Weights of a small multi-label image tagger: activation relu, adamw at rate 0.0013.
Rows from block 8 of a small multi-label image tagger, named by matrix and row number. Rows with one number belong to one neuron. Each number is 128 + 24 x the weight over its row's rms, rounded and kept within 0 to 255. All counts start at 0. Numbers have three digits each. After the name is the row's rms in percent of the matrix's.
Before each neuron's rows are labels from the 100 images, of 14848, where the neuron reaches its highest value: "strongest on" is what is common among them. Only what is clearly more common there than usual is listed. The data: rendered scenes of coloured solids on a plain floor.
# fc1: MLP up (model.blocks.8.mlp.fc1.weight, 256x128), inputs 0-127
# fc2: MLP down (model.blocks.8.mlp.fc2.weight, 128x256, transposed), outputs 0-127

strongest on: light from behind the camera; dome; sphere; bowl
fc1.95 096:153145112076116112128175128093108134132126154138120120139135135154161095144172160100145116112139137110140117106134160131141172140119142147141115145128097138149130154138092089155149114108144125135172083110153135148145110137144138060166116108121144141116104127200098100143156127112128160135171137092129152126093120137115122047098120123144153133133158101172145152150134144144112107149130
fc2.95 094:130105133132115135121197132124137142133126116133128120120155102154116124149116144109140125095122120094147116101124134127110108139192119132132136102113088145106115135123147120104152115143155083142141132139107169133144113153141093112130108173078162116132116154145115085060141121126116106136132075125116120081144135098143136127077104163171156149179147088065115118125164132115133114129175

strongest on: light from the right; count: one; twisted bar
fc1.140 099:166137111126142157095134132041100136094137085133112142139143099141120113101126162153124118131085146159089149103109141133107139120078166111127109141123148108101135126132130124087128097144092131133114131131167140148143127143118096092142142159133135121117105148124147147158149135165111164162152137151135108132144138119164208120107163152093085156125113147108133130139110100122153101135076
fc2.140 103:164136137103136168108149142121110141131153118126099122130116096124099099095100152142145163141100100154103110152105156106141189156150144116123158172121141096140129118156120130158101106109138080161108126119124095144192136128103175076115121116097115096112110121135144130154079137151157094128155164131126083144121141098119138152116124172118131101135157098157140155144092103118159130122103

strongest on: light from behind the camera; cog
fc1.152 099:137132121169103106132145102132121109133106148133137121125158105104111102111114102091119095147153110125152125116135173139108103130160135146138170124135126140143117137126100130131118145144150105138114151146105101165180098172089158154093118078152123164134112149106127111098139102119132175078169124147104100120146156106130176100085165139122140146162101145148129159101163120143174086149169
fc2.152 090:109172133179139113097148154135134146164150063142153131104113147097147178096104140161091104120134107121102169131114131095092124097136123125150098111108113124154166136147109116183088111109162116126131131110132156120149124162117161129124127114102129156128112138148145139150120160168109154110114086120139112118123097117151128166135099115166081120147127116153126117142127081134143093190112

strongest on: egg; light from behind the scene; largest object: egg
fc1.234 103:169153162097108115125100079146164132106127129137093116125131141122111121135109148080136124120072115145119131126142107148123139152135124073115118175186132169133141159105120111132123112083144135102111141135116100121138155105136157084134127122115174101125102110060154162148134162098124130146147135098091073087098118161099128138127121148122119111157124109099129142164166126106137119136152
fc2.234 112:111145161122118142089110140089138151135088149118132109120127138117106137110146163102143163111132122132130118117117088151140168146125121107153148174137099076098115143076137144160132105146161117131173131169093094179165115096140109123117130141091117154150088146113115147098111136150131109139153085151138163123138121075149120145128163198121148104157100093116129118141167125116154119121142

strongest on: light from the right; green object; count: five; capsule
fc1.98 097:111112126135143154133166162121103145122141167129150128140133103078114125099112129163132131100084112119104136107106132132110095144156132147153129136114167071134139104109122088119169134130058129094139102129133147194161116157108139147112123159182159084126139099091139157096133102128142130131131093113144139113171096139135086150139157093134118124108117109142123159116124106094099116115089
fc2.98 108:117134123097144155130147115130127062201124127136211111187138152143134130102095125145127115126116132111145140116134126125163122115165117140097126123097112140111103118129105099143137120133147137125116142152071127101112075155117126118133097161108038135157117155119112138119102117127151131106143167151143124114126115132115119153117153132142089129164114174105145159109087128137122112137122

strongest on: disc; largest object: disc
fc1.205 114:148143104104124118140113117138100157110118091116153143111155126127134128140114135126115105146121156167123157109144109174112149161132157156124168143133106158124182121113121130135146152094085068111134143075128140178126099127116132164104143131159177145116109109127135128152166097125144103187150101152070118130160121128095107065131134151107147175115152114126128130096139155107140106128147
fc2.205 151:164115093090123129072120135128166131138146104150127139109154142102144091127082123157121115140108123147128166076138120138110139149194136143156143118130102148148120149167154140129124137095148149081079171079154086155127139146127115160104146161122130114117124103109164122161143185108106118180095137127117110090140133112112124140144110166114129118146147083103154127131154105130119116133124

strongest on: octahedron; bowl
fc1.120 097:143105099127112111131108106132137103099137139085100155099128123096157125110151106095164135119134128114130103144139145078109104143151109121095153164152133167130106132141099099125145135154114107158123150120165151089099152126142183108167160124121139117113138154133180098101177071100153120133146116131059142111125136108146162107087085128119129139112113167127165109142126158154104139135137
fc2.120 090:188170103118134146125144097133154126103141134130138107123108149122143089110117114119086088096116071117105155141114137130097172151134110139129086166119130099135128170144109100131129155137101166130089162121119140117104109178141125109147143158115149104136127152152181140149120135098135171103135114133110106093123112123143125135108098160138102136140091090074138148119130122142123056129155

strongest on: egg; count: five; torus
fc1.60 097:130160131111105109142098115054085109115119188090124123146110138163115149138179140097130132130149098147125111138116133140126167107144118097106090171132110123124134138160120107112125159138165126148139107166103122127123100053170143101121120151127145142162123154090132152111150143149100138126142158091102134121124126115128104114106150137170105118076114141151122087141163162135132121104099
fc2.60 092:130080106098101135093125128119148173146094118121094109177136094154143119153111145095169161101133099104128112093145149146129148110140138124160151098158118145132083145102164129147145123144190115143155111136133108116134139116151107077139142119111127093076136125112130105133114133140163139116149102139158124108125133098132133103158158125146194123129134077119121161156167142133114166172144

strongest on: light from the right; sphere
fc1.94 091:136176129105149134158167124107145195110119135107139149122092145122126124103137148109121151100129136124105145152078118133102151140139169120117118179162109112125143179139136105111139095147080105116152141090206140159122116121174112151118109089109116145154082123131112112118164156121157137100131120117089065136143131131106132136108153106094115135168108138144154120122114135158121133130122
fc2.94 080:128108087134138134110133144099125184107150139120112165081135109129100146150081133156123136169097096093110156126112127152124119135136153148118149087139081132161081127145123153136120117097142115096128141104152165184093128169112154187096117131171139147087154121132110121117121146159110107111117104128142108113141127163114116105139176170100120130131179103145127148134111113104114156112143

strongest on: light from behind the scene; grey object; sphere; its colour: grey
fc1.252 103:179132116104144116133172096136152104114151121151124134140147148117077136159113130075098091128126161132120127133158135146134157141155161113171119170167122161132168119151105103095136100109136137156128136108132090145134109103153135110135151151114154119179107063105170133116163147098140129165129116126113078162106134134111125113148124123111122144142148146173141122136163103141141083172146
fc2.252 096:118129145122118141119140111104091194103149147075095099132115128115126133124196160108128141101121121115122130158163103135139145165084165101101145151175137091084107112094127156106121128145116098110176126145135163137134109093146127101138117128128132139120121172121090100100135147150163122107174077143129156114133135094171114116125167144144118147112104120123112118127087136150141160109115

strongest on: octahedron; checkered object; largest object: octahedron
fc1.122 099:144110159119129135124081136150147141136102125100098119156127137097097158087134157144180135083147127145149141139122129118118166104139142129134112103147140100119143098129130113156117168077141128154129133061138119180162116138120121135137124132131158140145064119151085111145159139137123106113180119171105113122112118060113079139106110147169134158113123106141147138097142146167125111108117
fc2.122 095:154114110110149152165178137161162130115122120153112139101139139113126108124139112194128128144108097141145123122104165112120158113172123155141160135100129143121104147121144115108150144161139154120103101086148137094101146153108167107118144169141132099102071139160146142143128111098134117110075115089134097080066115143113139174131119095136155142121133099170128114126140098102116099122152

strongest on: hexagonal prism
fc1.37 094:143114149125106146095112100115146103111099147079120110100132112145094138166126119168125156123083117158141078123113161191097121097142117145104124146108141125162145135113116136092158144094140110126114135137108119104084130118135114139152123112120186119112167118093156164135150111101142135117128089148124104091155128183121113132168114113134116138128159135152170125104092083101098138176134
fc2.37 085:128151161159113106136144175126136125227109137151152147124062125150139164135151147121115098151121150105131117162136122100156121136123162131116127113101142149099171134104084114157109149154140102137160123138089197120110119115129147103167097122119115122148112152164096098086148114146146158088150116143118133142103153127114133109093104130144133121146129148091135155126142104128122107129151

strongest on: light from behind the camera; tube; count: four; largest object: tube
fc1.38 104:107133158148092110140150131130127127100131120162124136134115112138105156117085153160072145123154127168134069153160121095112191138139125131119121163129146136121137106097150133100143118146123134158160151137098137169168125109130137065129115132088176122144124133113097121148155147110091116109158106115151070094187127108104125084147124137113120149088125121154155111127154104142137134114107
fc2.38 101:120126137160150174101124126128126130112164130157135089154125133109143148118157130133110168121137139087169133162122161141136150121145130119154100143126130088161129117120169112143109134140140102091116141123149163144158116133134142100182097145109104126179109124127091160132087162167121112074105135119110130126085101113157139183129150140149142092147082118119092110149091138099153166155086

strongest on: light from behind the scene; cylinder; hexagonal prism
fc1.2 093:138136108099128105117150123132142099112103110093133110103146122113127177084122136148136121120135132123148161089150112159130065122162156140091149121142143145109137129121111149144185134135079111104176087154161138128114137091153105157119151120139083125101069130071113138162125071130102137103132112187173145117151138092118142133110133124169142129147116138138125117113148100131129144104124
fc2.2 091:147146112122135066150126116178096141203128128169127151097126101126117109132100170134130128187125132116138146135101135091154122110152110132149109111111125116172098111130148123132118112094145145145133130098114122122124106143075166156173083126154062143172095114117149118124119109117088146136110146106134107125097152161103095127132159096113110109151143137121128159135155150137098139105123

strongest on: octahedron; largest object: octahedron
fc1.0 106:174120139144100130155123113127149132113146139105089128119123141139142109090147107096133110128152113162125138147097140116121136151132169108117131131158122117125123076115125140162132133165108137152132114095146138140141150201127179136151121099117143103116141066170148119095177123105130128088145117158068108089125098144121111124157089153122116156160106112165151143115133175165131084119147
fc2.0 123:135127154095167131156126116123119107110137130139099122111133145100142120087114165143121095127139103126165143147135156095102165156148130130144112164136146089129105111182108127123117129079098158145076145081137163145112104154123126134140161148129131093119097072136173142141168162101136149135125120164083139093100088103120095147122096131162115114148136098145159125128122159171112092115134

strongest on: disc; light from behind the camera; largest object: disc
fc1.15 090:147140111110108157102120115125166148096134121136085140098162113142129138167118134137103126139134137125098110083165155144085139128138140190167177135103143150120162123101156123180148117192096083145134122104129126099120146154091143129100139105105139122112138160099166100135146106067148106108137140146115122113142140100133165128158151131116122169109129103115154126092123113088145131094127
fc2.15 088:147095132117133145121151156088112155148109141131143111132124105146106133096126153135122142126107118075141159140131177207126148163153169122137138138132062137139091118119143131098112116138148114125128138138132129148151040124126131137144159147124117137113095126136099096078138137164125080191155118166103124102148140085121112128129156158131118124154131104133115134135107142091150151121149

strongest on: purple object; white object
fc1.187 101:103130117112155126119084103100100133112126117141130135106128145146135120119139129131131101148125177149126147125098169196139102181175154084154162136129113143091127099096132178124140147125123105149132098155104141152134146157121135153106136139141159113073091111113108084122152111123112155140178096132104094054137103120131117157084110133116114130166131117129110105139130150157149150127125
fc2.187 096:116145120104124105110146119132141143148157113093140153166100136079140110119092138174118093084154125125130133156117108115090136113107132117123155106134128092127116084131121126106109120131076158137125177063128153133126093164116154174154167137136130110130127099108171117142185159142130110088182113118112122135142109087113159119134120154110141100133142089141170124123119117121113095141171

strongest on: egg; light from behind the camera; grey object
fc1.59 101:178120159131081130121101140100172173093122180102085144136156113147149085118097138152159131122130113134126132161151146158105163128145155121146098142167111117088125145113132117088148140155111118110135129112147152148137137164126108102099152135130127099133132135092146152146146107089117096153134100122127165112104164101167157095136121153070138110123101141129167151099098091101123141151117
fc2.59 106:138125159149143095108113158117093126128107166112115109138141131116101108112119154103115130112118109119112138119144110157131149135074138115150145151127129103135112117097111177140109109135158094150197122152104104178190114082128122113123137134151110140169088126152094116094117151130154108118168108137143152142121129085157057119158147177142116135150147120094133111120139142129155174102129

strongest on: hexagonal prism; bowl; largest object: hexagonal prism
fc1.157 099:131176134146150141189146124132168143113122120112123120117119104085169127127138129107076063135108144148100110116142166123100144132126129136114091159153169093147147143130108084108187109148080157100128093102143158099115133143131106095169130158117148144117169153153147141140114102135085128116118126108134104156146137138112140143111078109135105146076117139134141139092116130134122117097120
fc2.157 090:086104100163121147123130150150144121147108105146111177150147127120120128152147177160112102117143148097105117080149131108131132104131151170140172117073107132145140120099091114131116121164141100133129143125111116104140135120144104098100122165097122163144114146131100127145118141101121115166130092102188120097146152118153136131143149124133128134117125074146092089164146100053139113168145

strongest on: tube; light from the right; largest object: tube; jack
fc1.221 106:113215139127149123165153126091099134094171136152130122106114105109103148161145143141133140161152130118125134130125127072141084145077139091123129131100158127110164132097119071111097116125109164117126155112140118126127159118133138100150084114124147141142122110156101117135138108139104151137111075079133158127114128138156148106123126136127130129095115138109101149148129104111176085184109
fc2.221 106:159151155152120150165128142141135159095146126170099163085099099139109127128141157145098115130105107173129124154136115148103121142116177085134148157134162157103128129108159102148126101117136087117137081140137141145136161115140099103126096154107125124148110126148107095132109101132123094114165092119134120097087147108109149109110077167116201113110100089132110152139144117147143097149138

strongest on: chain link; light from behind the scene
fc1.63 106:162170166146096119103107115110098166064123125160116127114133122141121105119117146122128139133141152130126125084133098110119122134149118104128145154096108111177143135118092119146115129085140129072151123121131123145141182106165113157115091118107133171153115091097160166143136093099094108125162129115148113091161114107142120121151164140149097132132103076141136107141170094099141104160138
fc2.63 109:170128104132139174131105129087177158116151157152100117133134130137112108127097156126113143153104132169154155131124129144091145112166146140149116131118155137090126140141100127145121177121095157072118091095149102137131121149107088138116152162146166130135146092102177154157160115096135103197135140124101154121090140136131145129121089166087146111091141112120115117137135147135137161115134

strongest on: tube; light from the left; star block; spring
fc1.162 102:149112112165123141141136123095114163117161145133083114116124098154068161176167147104128149124094116106150088123102137095141052144110118073119109123111110118072152152113138113125085109109106118085117133109100154101101194120151148127131107136110116156139155154141120146153136116140149126111146090101109152109099118144162156094123134116109109133092125113130106127126128104147141134133123
fc2.162 098:145115141138097143144118104141163129116206097131088141136107092127110131158151105164129142177114133165159104140115127129081157141114153124120141107145147172126067125113141109130147151150116099117111098142122131088099171119105110081126096160134156144099148126150119133155111128114103115116176105114140148101093153136141138100113117138101174152117119097175121141152177095130124125135141

strongest on: light from behind the camera; cog; largest object: cog
fc1.134 097:140125139139164082104161105096118159118127162164151163101148146142113084146133133111144132137118108135133142132114143149076110103144139158113119169139142140119148120148075134116159139157092121133175112130107158166091156167101105133117161160168142116105149135125146127141164118121097131112136093123133088083163111150094104114114154124126107120088166162088114169114126158111117121096160
fc2.134 095:134171134140134154115090149126155103189184120161143130142118123123157114148103151143129118117099121161121124146127162092129149106137117106161085133119121087101109132133146114141144148139129127122096170094105127130136109158088154105144112127122034116130139136122170154129103115119132172093141117105144090101105099152148150172097161124147116150142093132088137136137112125086140132124102

strongest on: octahedron; largest object: octahedron
fc1.57 107:147122147155087071108131090116113169104109086098176162118125100129134102123130147182088128137172109153103113128139136109098147153138160144101105104132141147118143126130133130180138145095116155119090105107162142129135125093116087120183096135115162134131131151099156131150119119110131119134109098126134114112103133137117141079186140129140131129085135117090133139086145122150107100177131
fc2.57 105:123137122080130131128139137146133072134084148113121157119127177147156085121127141102156078103115121139169125114166157128131147123151130130127154112116128143083145117154094129119149157128098150147145139093172138121099110150159124135124153148127142077099092118154128080149158098118152110108139117139097139099124122070067129144095078127139172144127145112118140140082116148133128092125125

strongest on: jack; largest object: jack
fc1.3 105:167149182144164135176115100118131143112141110115122131086130125129095136124160158095130138161106141152167136149103164096093152146111115081113136108155135103117110144123110091156106091133112140149127130102115130155137148151090166137152125157143150116164083079132115134107146119130112116100161136114090105142113113150112125128138112137175159155099161134183142133142111154161106082157159
fc2.3 113:138138175139138169155141148101108152114108148146131102133155112127115172160146141147119122175121100097173154176110157160107160148127121102112095131140133080111098115161149109113137118123102109124133145117101187140128107133117104122166093163138149141139091146162099094100156118114123119086120116118104097114094101138124097153108092106124137099177090142136103141135142173131154107110115

strongest on: light from behind the camera; black object; jack; largest object: jack
fc1.7 099:100113114149058147157103139154107129130154110164132108126134110126122144128155139134090147180133105131135103124112148127134078149119161118160129107136134139114138094136130153170095120136158099112139108133143146160097135104119130100138107101113130158154108097099114120143080134183160111095116116138076159116156095101166145146164134124136133165143092130163162123129079131173167116143105
fc2.7 088:140147150142145092132135139129105119170124124130142125168081132109155112121102163146091100070159133108093118155135104081135121113139130068118107153120169112145162102136093089104117140165083177175129141154149123114116109119108152107136156132126090064141114149115136121110113136122155165126147101129136134128131112133124143110092157105141124076135097167081135135123130134131123107165131

strongest on: light from behind the scene; brown object; cylinder; twisted bar
fc1.186 098:117087128088119121079096116115125115104086150139113103129140148151107145118136143115132110145172140115148118117150123129101164128154105102103119132185146126095164113118146123140127110136138142121100164123114123096141159118143129090146145162112129154135121125139069159115108161163159123124126189104139125131110162118134137126149150151139140141131118140204090073101173159147162102106089
fc2.186 083:154110150155145161143168193145147130121108114147139114148112110074121143144175106145149142087120105125118106111121167117133155122139101119163122112105112093165098132109149124189102121137163107116096122127172153146142113158131108088161120140122153140102120130134142126121143125087142097091127104104102125123126087119147149125149118142184145118139088111119087133152102091133142092171091

strongest on: jack; black object; cog; count: five
fc1.141 100:157114123156124131172136110120093142117140125141111141091149100129100131164158172153132095173125115133156130130107105113116098140118100093109126105150112126112117128144122115122085163141098135124158120092120149156144133139099128129170116128109127127155099106166107094137149109107099138109140120078061110154098100157149112090143124078158116190116131147128140122093110189167130114150143
fc2.141 100:121123115168161138129158146165057124130122123149157122129124088147109125180161139129135099136101079134142133121128120125120119142109136103127127120140145114115135105182093140123148148111114100154136141118089174117147151156060137112137116098155143133138080088178096110099131098158137107097128148120095122153100106164123122122088113112134074147164109143168129136119138149115124118104156

strongest on: egg; largest object: egg
fc1.91 095:158110161121080116112106092155143143116100140105099143131134072132133117134115154110147141132108100137125088175122116139103156135123143090133172165117127136130135133104117132152154090147156101124162105128099105126152162097123108091092149116081164134148154110120142118129121156102172117155150110112098094085103138084138114110154131147081099137130147070099138139131130128126171169154119
fc2.91 107:162162121107091126126142120129148134136103142164117132148136114140132158166137099118119138157115099111143122125106179140183149104192101130135114111142064122153125160127145122090104138108185121145114112131117137116089117140096134085134100122137146193145113159120144149135122159102123115120150154093122072077118147132143099134102141123087130125119148146153120158112136144068134121113111

strongest on: tube; blue object; largest object: tube; spring
fc1.45 100:142122135121123109121132065136139126113168185169107120098131107156100130176161126129150153166131121129125108089145139098124118168111098097103106146134112143139157164119135098111104160114146147114128102148112091095135190136084172106153110129136141122111095102164111118150132123104121125080099135101111119076113123149129131092124094150138159158124143109159149125123171080135131123146136
fc2.45 124:167130153154119195131116135132144144137147093120095122166103121124114106143125112121107125146133124148185162130115090126088134127137132107121128126135138142107117136112136136181138140157149117101092100111079132132146152149103074090116123147101136126142132123130123124176141172104109088122136072088119146112097138105157143113110115179112186143124088089093128130111166137116159134161116

strongest on: egg; light from behind the scene; largest object: egg
fc1.66 101:187167140123105122145124110128143139123164163106109150159147119142119113158104159109126127146092134165132089148127122151139146153162118110108130151201110162133147141123127131178136115122141123088125140130117113135154139119116136099110124109085158118133095089095111157155128182072155148157160131140096088106098151142152119102117162156119135150137083090120109129143173135136159139141131
fc2.66 110:156160151145140162116078110068161142112091145117127104112117128130074147081140133118104136123115148110166110100142137167107150148148122106127137179177113097112134173082153107163119081147136159118128120156102102160134142076123117112122136183131150166163131149099120136120145141135142103125141115125121099109127113096129109147136135165098148090119098129142114107130155126103132143097140

strongest on: octahedron; bowl
fc1.156 094:136134145137130100109132144104131134132158135099095124132121128113159113131128136139120132139113158087141142149154143074109112124084123131141123149179133133082084152104129100094168119128076137133181156104141128080154131141146152117177179148139134086110155117151175137106188103111124139165145123114123140094151118103115172156118127107120103149165114139136101131138134146190130141121135
fc2.156 085:145145104134125163129166120142146091142137115147135108124107136122122139080121096131104137106111089133121120129130153119094190121207146144152161125093101098145126118130126110152105166126163162111095158081103121141138111153103147104101158139114106138105117103133170106127133139113167119137114130125089141132146134094155131165132067133119138069107094094131143118107102130122157085147147

strongest on: light from behind the camera; dome; bowl; count: five
fc1.181 097:115134103091121128121165102112119157170118144118126151129135125162121125094148135131142129137183096149140169147160171119118131140146135138179117124143146149152106161127108147112125082159103113132164141132145164157125140156173107136133154120135146097107074110136155122123177071113147143108173120168109107118136112096124108105084144145153161128141142117140063152137120143127115074131142
fc2.181 089:103112127102139157117172114161130131118072095144143120172122136166139149140139101133166129130087096154139141077186150139110118086118127134142166103102126146120190114104106147143157132103132119113101161116129108135143106151090113110116079137124096106097134119095134142136121109122169138072117182150136119141152107123137154128097143110113099154158126127097129143124118120133147086173133

strongest on: hexagonal prism
fc1.195 093:146127107116112104130149133120126141140139117096127140126147107088108115137140126118127154083151151117084142135139087156108101163117136121124117146131122121124151102120140129105168107158096108090169172133137135118118134126157144117151177155092146139086179099124162123101180132187128141085105088153140118162176122141140151139097073119080135141117147146110137104098169096150110125111111
fc2.195 088:155142146119126174168150112145160128130180096146128153125120116094143122121139141149123131146151126136162141148081167094095134123161119117142126130097133138129096091129127097146134128093097149145124096081121162136090123176141115131108115141103164096119124151129171129157187120103096117136126104132067115081112122140094112136102089132134137149131124065148115141127116113160141082140159

strongest on: octahedron; largest object: octahedron
fc1.129 103:112117112131149128167096097142148112121132118069090106138127135089141138142117136130118107132119153113093100133087137101092144121110130150103113152176134088098141164131146071083170121082105112155140160062157133104097126152107154116156157179103150118096153144147132140110171099130121122158108117150105131137118156131157156113127094103119135169148127130120137097128116152150120135115154
fc2.129 103:160150141141106162181133153145142130128092141160109150127101128126118119083127143148097117130119113161145131140127130077124168129158125101160104168110150123126149128172090126155124156152129128155118107097110139138142127138109142089097110127111159182142100098133104133165145157087200123091148122101114127109117099080130101111125116147111108117139088097111133141095143131170148083146111

strongest on: egg; dome
fc1.74 103:131135129151090101101147114135179149126113186121126119164120153116134086111136136139114091134129109155130159139155158177116141129167137164138108110153070122137116128101153135108132126142154128111117108081149124136125115120113147126142146148155139148109055144115141080162119122153055106127154142174130096118125123106114152125058100125131141134138135125119124140081112109116114086119131
fc2.74 101:159128136124121133177108132156155136141172118131097167133120144119112159128085143187114088134110104162126141166119158083109151125166147104124123116135153156143122104141115126133098152146106175129090144110119093111087168160093150140129096138122093135116164081112180138187091144093145125104100134124132100114092118140112133135158102112103107117106135099178131143131120116124143129132127

strongest on: hexagonal prism; disc; cylinder
fc1.159 107:130140126149125166166172091129185157135087103099140122121132078118158112151138112111086123103129175105101116100155130149088104139134125146151137148141134148099153118117112114141103143141105083062090116097135161118107139110128167156116160119118172143130117143149134140158148116162105094160116133134139090094136144114138144104122118155124117152141134111171157131089126085109155153112096
fc2.159 117:115098078139136144099139131123153138128107111155127144067134150123113162127105139146082129122118141120093125083143112130096114121168156131182146124118115160138140089123188109116146104149108152104122126110111111117159143132184125122131139168104123130104135115095133144154116105113099121145085098140185145098170117121153169150152108112135107143119109109138110103144164070107168109148117

strongest on: light from behind the camera; count: five; dome
fc1.53 093:172124076142075099158134143086135168113101145087112150135107109123178133129135105107154150121105105121154134134107154123108155158157162095168123103142145143117140127116112163165103095103121086112123119147171132134140112146151146112130108130097113150149098143146097074150128119152102066124130127131128152122145154122147122108117080125090147134147124099172130144103114129106176159146138
fc2.53 089:111142125134125103103144152069137141112132172102128134130128103106145090127112129111132121067129120126070110134130102126117146116158147135147125133132094118111122122094148134068149153179147158119163135120151118102110108112112138126126172140134185106130118145114103094126143146151143150122213078089136127065150138116143115138123172113128155111136121143132118154117116129119108138171093

strongest on: light from behind the scene; star block
fc1.99 099:128167136143100125134081112125131154088131114107107112137122086162140161134138138118152134161123141117131085107125165084122122131119129080073131136148143130121132134159117134122185142115113152124098134135161180121111190088177164116143144129149134149106161163136157166158099094117119116122106112100112134142135112122082131151132141112088135137132131106119148104131121131205104164146134
fc2.99 091:118150141144103124142093129148164113147143089114074123108076099138135149121108119142140131117155173171142114143139112107088150124072142110168125133128161134123161104129114142172108139159135118148132124145112146110144172099099126124132153094127122149128151079107141141170110137137148118113130094149151136133153167115122156118135121098060122110084158113187135154136124130078166111147133

strongest on: octahedron; light from the left; largest object: octahedron
fc1.185 095:146113138107173113126128108117170141128115114069108116117114130109097146138122166114126118103121146156084150153134111088130148163175125111090123150146147131115120108109135109125164128104095148117140138104167086150127145109134136128180145129142137089105125129135154112135138125138117145213149136105102133153099138134139114058131123146114136144137157125133115133090106048162101102147124
fc2.185 096:113084151130124118106144096162125133177125104146155155160174151128175118131159097138152084090128092132144142102162127105112118127127124140116134099134126146114143115109068141152148148129148128156138153095127123089095144121157082114114163137127119064119103138155098096117151116105157151090138113126140130125130142107120121147142143094171154165129147113077119092103149155168111097152134

strongest on: light from behind the scene; count: five; cylinder
fc1.166 106:097165149155127123109115134115118149103105160084118122110129139134136151095117132109127061106122171151110139100159098139103106135116159139134133144155140124079193141124127141133137116157109142116140139124149124138155117126137141146112191187138101089103103150064114127163165105149146165139148129180146157151157139064152144143117130125124150119131116105099126090126136131136141127112134
fc2.166 111:161115113113096143151147114160152126170134126156117141148120082120140114151100112155137161173113105137154132148107152091141143123172112124124119113132132165181061128139177110115112127108119125118104105097075165114084142136096149138135068145104100118127120088125154137135128159081129164118104144094117088107110129200129119125125126088125125129127137134164133140125149137138115128151126

strongest on: disc; capsule; bowl
fc1.78 103:159100139092160141143129145134086096114147122127155140147140121176150109158133150111117103115109100152117166124131143172110110153126172143105167130139114148145130122133116156152148135098067131149098133087146096123082098146107134147111169124156098067123115127162178110142178150135153147146098125139123146102137113161082145113108133126162105132158113160122158134123119123121110128088166
fc2.78 094:141138132124111135119122154118164139215151126143136096098095151104106117138076128148086158158132137137122121133084105154128174078129117113158122137126144093154120132109164117149115095138141118108133130147122104125137117112139131108134131136141031132136159134080121151132101128106115137126129129105158137132102147110144139158160157171123160084092105134097126156137132129139119178136103

strongest on: tube; light from the right; largest object: tube; count: five
fc1.29 097:136121166129126124145147101076118124130127110156070126108155104150100096162151109147173133155142088142152089150134126129102080152079116130120135105121105136081160108102190131132138160145138082134166120137128136117130201124147111073155129146113155122144120145114128160136122123143140127113113095112116122110111125146134170130141165129116153173126133149152104132125161101093116123153156
fc2.29 096:143160150159146127144148118134130127128160152157131105124159113172139104157146138082099104125092098103093127140157145135121136145124105110121112181154098146089121163110123089155164147144133113101136129149073140118134172101123137065124114145115133107157096190141129113106131105154132102126135135079142128121089138173162163151110143146107143133103094156102141127128144094113151106102150

strongest on: light from the right
fc1.148 102:130159096099154106145140112122105118108087162151144144116160147145121076110129144136137112130069126155157115103145150147100124139103137126144117110140144135122146209138160136104141117188074135107138153090149116125087167130146124162129131140123138102118124115128122138132132114109143148134121137124085110146106072159165105121095206131148121123098102134091133136136107139163139111104145
fc2.148 098:121134138118154157143168120123143123113075188112148150111118143133157126093089145116175160106105103119132124098119097127131137108110133144143163126126119157130111136134171134096134099104104109127144111126148104146142127124139087153108099136144065129126092154135122157116100093157167142105140147113161117139150102131062133114120186116121110163139109112112164145125095166131140162100073

strongest on: chain link
fc1.220 103:140146139131124130098121144116141117083123160108127158106106132098088100141091123172136141140092135118132163132096139157078098112204152147147122128119135142084158112114136117109117121105103102094074107128119154143103126147140129136104110180111185133124161141095148177160120127128116127102091126157092120132150118093134121120167170156143116133116099138108120113163117158101128161109115
fc2.220 112:140157144145160089167149102121130132179151143138176136111143125117135103165113145096097111125095140122145127133121127102128106124107085130101079112107140103144120126133114097114157113098106138121179141076133176129125112134122122153172127125134097110150133133149128113074160143142132139118123127107112156141091129158128089121088108094148085106156118184091163125085124153162113159097121

strongest on: light from behind the scene; white object; cube frame
fc1.198 091:111155109147137138157122081113147137132100079148120136141130114149130104143115129088117092121162129136136129114138176109119148150159100117137183100134147174130111107118117127089092109152121080165125139175081132114094118110172172121109137153121151120159106113134112117123132127112146160151130141123111070148162153159095171138134134161095124122126164136164108128123126120118151062131160
fc2.198 097:106096150123133123123145172103092154135079190132170155171184146150152114157163126122141133111132121113161161105097151154126084107085118169132165121114062122118154150079125102147089137115124118128152099118119157152117108156145079169134117125096083127132104132153134131094146141141113119126114122138121136103145084126111126099115149133131131151147118109110121124137139130120121088139155